Weights of a small masked image model: encoder norm layernorm, encoder layers 10.
Rows from block 8 of the encoder of a small masked image model, named by matrix and row number. Rows with one number belong to one neuron. Each number is 128 + 32 x the weight over its row's rms, rounded and kept within 0 to 255. All counts start at 0. Numbers have three digits each.
After each neuron's rows are labels from the 100 images, of 14848, where the neuron reaches its highest value: "responds to" is what is common among them; "colour at peak" is the nearest of a few named colours to the mean colour under the peak. Only what is clearly more common there than usual is listed. The data: larger renderings of crowded toy scenes. In brackets: how many of the 100.
# fc1: MLP up (encoder.blocks.8.mlp.fc1.weight, 1280x320), inputs 0-106
# fc2: MLP down (encoder.blocks.8.mlp.fc2.weight, 320x1280, transposed), outputs 0-106

fc1.290:119123040174131103111144102100134101166092126092088166102147170124123112163141105205165086163193160119101083133185125063076151118136143083135147127131122121128143102162122133070144129140108138133145120103146110093115172150148117172118098095137168111111141179087171150152116168149142128134178118108193086123105110084116120
fc2.290:123144137077103149143145151170152167130104155173145093139120101056160102108140139102047187074107159106194177156098115150170151100148154113159180119133179098132143130148139178114105143113128155141155136129113101109156134165135110118113126191108117132119080073160167130170189125156157140108116122133104123175172222105087166
responds to: light from behind the camera (81)
colour at peak: green (31); black (28)

fc1.360:139055134127136152142080075128120132127206177088144165168137173097133165106192141092163118127157189038119154124062128151124160139108131161140138067106198204151188095128082169102163128067119118148121188093117152134133068119123179147187150079103148121171132160167155192103133124110167135126137080141181139090116180098087154
fc2.360:118150174117134081187081089154093160146113135114128109170074124166155062108165170119113113147142127138159100158212163101153078119111123129129071148164117148109122175151130159153090150110127115123117168046112110168098098099062115103085160138144131079162129174131174108134153130148173135113125069113121122108085093082180130
responds to: light from behind the scene (67); tree (32)
colour at peak: grey (58)

fc1.549:105099118092142086153147118161144117141111078114069146102094145177169120153136068154168135154061113181092140070120084100128119182112129147107073078135117106109137100149131129117092102187120190109150127138098074179076130100097112108162125113167114128126121111139098094077160126080089097130143130154173028109166122105177053
fc2.549:102222100097125183062163125117103118040161155136121122149114131159087115133139156110139135140126132098185180129135119124153157106123079129082140165175143139109124087164117171141130120141087111225105098102149180075200094111150137116163085110064151097138151174146153136147092105185082102111144142109124161140117139106091166
responds to: light from the left (51); count: six (42)
colour at peak: pink (28)

fc1.115:194122162109150172110153117087168120133169141142058155153187114168133151140137130062145122159148115092114077135138117054092164078080065200146135148172117131144128156138090140160135154111105152145108125121130127093131130145158166124158061152115093113097131165144097139138134197144133134149101107136108067215152115139112135
fc2.115:086077175145078091152092177169080115142090159102184133142104131152108136181106180173130094086129096146122164165079109149133098105139154065168101136135124139080082057124168138128097140073147113146193109164088080049175142111106090179139097126146111104189154123060132162126086108129123132103152129142168139085220117155137142
responds to: count: two (40)
colour at peak: blue (25)

fc1.129:159122083134160130113122061061118111132145120114137137093121178158169174132125174115163157142126077154140091081129113138092092107078140117178163146144166130128073082150152153057112172128157150142154162077104141124148078080130130148107098160164160144111183133114140078175138143121079161136129108120101147197059108134165149
fc2.129:130139131196124146107138204129061140135102155086149130130115115062053102210198158182102173120108160125142124130128117111114164145134150142130141125110131129171212168143081086185098117110162107127114080131057153108145180147145143144182147112125078113108099112101154152060153064113120085094142130124152139101217097107049126
responds to: light from behind the camera (77)
colour at peak: black (30)

fc1.429:142148138151167141072172155080142186196149113138119153156081142086135131135114105057153098113141144150109118137103066065150178144128138104120118093163138087105075129114096148112121139153131101137105134108098119179118172164185062123135142190173150139037121146160104121125112151153159150101060106147133183105094119151097161
fc2.429:141117125101139120156066045133171097128104112136140154078143082201092114152135146167081133133088095106151107156162203120157055110106116168195085115095109135150169057139177113084138103091119125148153103153161107060112107077031173107144103124129129133212145109111166174154140074137130083145156162118121082168163147103151088
responds to: light from behind the scene (55)
colour at peak: black (27)

fc1.202:160155101118163207103097121183131090152108188110101112199181153076107067125121068118211099105159124124075058132100049109185101162109150140182141104110176183131112172140120169144097093093102102093050072123117116090087115132173108111023096136149131097106101080133122116134149100096126138112103182141140105184102141155086154
fc2.202:125102129171184075138176141128150095065109080110142130101055052190063139158064128131084133111089119098141167165173169118110143127167126070119110127122121143127085118089088130098107138157156142122152174193177131161200161146102144173203149103112136119115163101109091129132162123153127122110159083160198144125107087113159098
responds to: light from the left (57)
colour at peak: brown (69)

fc1.79:130142143199127141129131087154109157133064201113067094187139122152161109114126151124144060067126099141059161125126068164112080093129097128138147107210177165121180116125109074139169127101158125124127148079164149145125161124125133105136113133149194156105125108148151146079121094076084118105119141089111164078166132089112086
fc2.79:142186116074113168124087154123124119100177087126108142132090100147170133110154108140199172144089144116143136132107140135096143099197168162109138061088185110137068136099143193054194102126088134165104091149097112154147135118086079188159128132075105122140046096146078122131168140171166167128128095136100147103169101120169132
responds to: light from the right (52)
colour at peak: red (31)

fc1.185:145124096135119081124082094115140103200137106133162077188144136114114117151114115115110177109167107151121185133135118146130100186136129130157133072130052081119117129147120100117147192163168132140125128132131127098084162120151077088133043178108064053107172175153124140162173160190114227091107140172102151157150072135103119
fc2.185:057158083067131175091150181144145096128117132116097154151160105116146109152113063116129126198134105140092130151131070068194160163124112091084163121122153146118189099094128127099112083137060093112159105120119101136145162124073096170124113172105105124176113104133089127106124129126135098100123073090113158090128178143123137
responds to: light from behind the scene (71)
colour at peak: brown (66)

fc1.321:121103135106152156101115081097138191155113164159111135113142090165117118174108109138128156082098099136171164134113160109109141114143110173106159113118071095150123094151137166144153197101105094125069164098083138107109087114077108081120118115124130114096142154079130075135112105097124120171067097143111161157068126127194120
fc2.321:111113078098144104128171133153122111138146087146109117115143159067060178123122115156139135190127146153126144060110135103139125098145108148123155076064116100138139137164139069093128151196180156138123071119096183160150179172090113087116176109172131081120131140075136120106133134115134100130148154138113123129069153157204146
responds to: light from the left (81)
colour at peak: pink (28)

fc1.447:148151147099168098078091145159107124177195114131149117115158150137136103111164139114137157101180104087150100138135149120113103097121090181171130113078109153117126110085111140068150151058148107116081099120135188125099064149127104074152082168095142081152179158213148139135170119182200096082168125132094110155151147106052137
fc2.447:103108129113107084106139095150147130130082101116074139144094114131071162133121148141171088138086099199134136173148130140128129193088143143102189138162097131165146132113129098157125115216125106136242143170084100110124161104106107098113143109168116108171091105094110114114064121089099131132078160185157163143079090091115099
responds to: light from behind the scene (53)
colour at peak: green (34)

fc1.591:138160139105138121150080149169112175154110196156058168117120115116201138133119076121192109110153086135098153106135172133158074125150158091077067137127116115114109113159140129109133114170068118120186139084175114109076121046132135141117099130160120114099159095125183177164165106114121156138184142180142081156108123080131086
fc2.591:194158169086087178129196121132110115111117103100134107104130080139110079139097193154106130098093089124081132129106124204115122098102105170145098132171158102103116121068136162098091163107119102150140128074147187168128189162171188047107196211079160157161147160096107092117094118114163139137122139132073168144093164128137127
responds to: light from behind the camera (65)
colour at peak: red (42)

fc1.585:094089148139137132154114103108154104160132087184172065110144183137132134101086111081165210131151143088187137097131145132076125087108115097164045134200158085139160103136143155107094086124135164128062093050113071096131116168077076111100127144146170121124115115077133169155084085120164167133106155131115133141118119148157153
fc2.585:170146107141132136138164115175127133142079131084138137126122120137134149110189124123134135124144128150131149111089180154205130173125103092075166111086107101203069132164129098122113167128127095099185126140070153136082089094161133121112120130116104117150125209128176103102167089173087142111111120154151113106063142144145194
responds to: light from behind the camera (68)
colour at peak: pink (33)

fc1.696:064138092138128104122102068140129051167147142071090096066125122144212102104178074119116094129182139106121113133126084117079098155123148115114174126132116122117114111098180110096113150084067114136120163115149107124081144138207101090103110096145140097151112136171135081139138165153129111087099089130121111139104114072091092
fc2.696:145120105113065142097179124133125169085144089148124146141147130203112166109073178183128092100141048137159123161110177165098140105142119125122147103155136135077153095113079116125146210134115142132137097110123119098153079150093184111129114123072158191118122094123160215132148082113078183107177190110120113089139132120129144
responds to: light from the right (57)
colour at peak: grey (48)

fc1.366:059100172103128147128160202176095161094099120076116120158106143123190170113190104105118121204185134106162114126100184176114141126151099109126108137112129121063099164100163199137123136094140117173134126099084159078125172111092226131100154132139134178092173090197155145116126166137120153163104112090156111149109097128111080
fc2.366:134102124093084134147220168147147094129116153134132068143165132167098154161078108127078129097139119083072164081133125183099139123140148119127101097149131081138143173099080081133097113162109161099151157114117170152069098099095116117118110124091156156096095126132088118146157079112125161129128190170118126143140173142150172
responds to: light from behind the scene (97)
colour at peak: grey (47)

fc1.193:106140116131158143121088135138142088116177170160087127111082157176092115104144181156107185134071141157106150154148147118120142134070146151147188151106080184119131116098162104123106126130144148178056129126143139164162129136152104114144158062083113156155119089100030152185116102119099082126101100144189107132118175109181094
fc2.193:137090133129134105145059098153154110134088149150156146131128129135146123146144091122117127136150123135115042033130153119162141135106168131091166104116101136149140121248084098124169141145101133136154178097159127161137145139108174140121114113137176156131111177110138143097121115140118096185056106125129110089175184137045148
responds to: light from the right (57)
colour at peak: green (46)

fc1.253:037131080112155112081170129161132094173165118098152155124168159096129158196135104153148147113096131086147097060104199100131117078112136130184122088120187154152074121149114150143114149121156192182133121087151123160108117078046124101125115174131168218071140140108096150176055145125112190133075042124095139181118084117128133
fc2.253:145152143179122159143093152087129185098079198074083152119124097110106050137094096165075063165119131105121144124193145116127173143145095130150103108169068160125120191183127168143100136118153175154099143098135145115117145112093119166139148134123120051173191130105144130176138079127143116098173079099113144110162124064175133
responds to: light from behind the camera (63)
colour at peak: grey (51)

fc1.357:063155121130062164122131122088071134109078152203064139120119060114168102123146124083151110133192170144090102130166138177138106121124119162083117051130193152111139126074118179141162140108100102172131080145075123134149134139059157160148130137124122140174114154126152125109142135137153164117135146112149136124094108125117147
fc2.357:115109150182160096168119091098123135159117099100172079131113139152098130149123173117087138106200130145144192126177110115122168104112156113141115150135114135091153150146066084075130156113168186099142151090153149123162132177199122182130109165104155095168160110172119125164159102093174133155151149119147144177106165104089161
responds to: light from behind the camera (52)
colour at peak: pink (26)

fc1.28:091133091093166138153140151114109097148136122094155186116153145097114151155159161101124074164080095102122131119109125144144146186079099127100170134141120160094158150136081099141152158148155156167164137168139127092108155183126173110145183088111181097125084124123130164178093131163132163162092101124163097126153154115100133
fc2.28:126069119158113104080095120149124160102110169143080143137066114138150156121160141096161186092123129109154145119148169092126113131182132170184121097138162042085094162168147175143100140109120103080130148128151112096139076075047068163117096074080146151154206122172131129100182111138124148158134087137129131164151146086117167
responds to: light from behind the scene (54)
colour at peak: green (25)

fc1.716:112090125087112170145087188113156147167107085060108099119100158139084114142111195148163150093133171161117141143172124172149138127116064133129104148107137131151170015131113102160151110133139147114078094084131221133127123113108165158090101145123100149141112105136129152107150147116124104159089134100107153117174136108135132
fc2.716:140163149182143109115148095155104119106108152169071121147127121113145129152145075152119135116177113076138118119139101106141149134145162147154112092166164086128142197113117111142103150148124125174156166165154065149117106079191134148116095088106103114091161105075099089119124154162108137115086144130145091135144134194090124
responds to: light from the right (54)
colour at peak: grey (46); pink (26)

fc1.458:163098122094169112116176106113088119122112208126123115097128153142179170111147159086113078205108121156159116132109181143094088096092103088173140190112117098122138161121108103152153130100177088145170120144126119128075141118107141206098127138149101188184156124144171137157126141120143131118108173176129116045120163124117099
fc2.458:159168140111066163088111140101100170157134108197144107138128116126121145161128141129167147131111095097112120144121169108136176108097156129102154162186164179095151114178120131163092129149051246140146132131100082125131126132139129109150108143129167143097152098104149137099138138119133112200118079105097108167109179111169112
responds to: light from behind the scene (65)
colour at peak: pink (27)

fc1.448:109150137106107225169105107164201179111153137130173134130169116088101121077109110148187130140168145126124131119200140089086140074077079119170079173112178169108135178102080124164141102145159105129075103179082118122075183127122107112152098125085141118207164089176190143156084099120124119166129104169171109088166045117147148
fc2.448:126125144080089135094123144088146139115138071136110111093116130135125177099207090112095094126089157091119116125111174089146127123126105176106109143135134158113127146183136110141114139126126105171154142144165124128118147092154112207118101131117118130134131118126054163095092118074101161178133132119156128072180116144113170
responds to: count: two (40)
colour at peak: grey (62)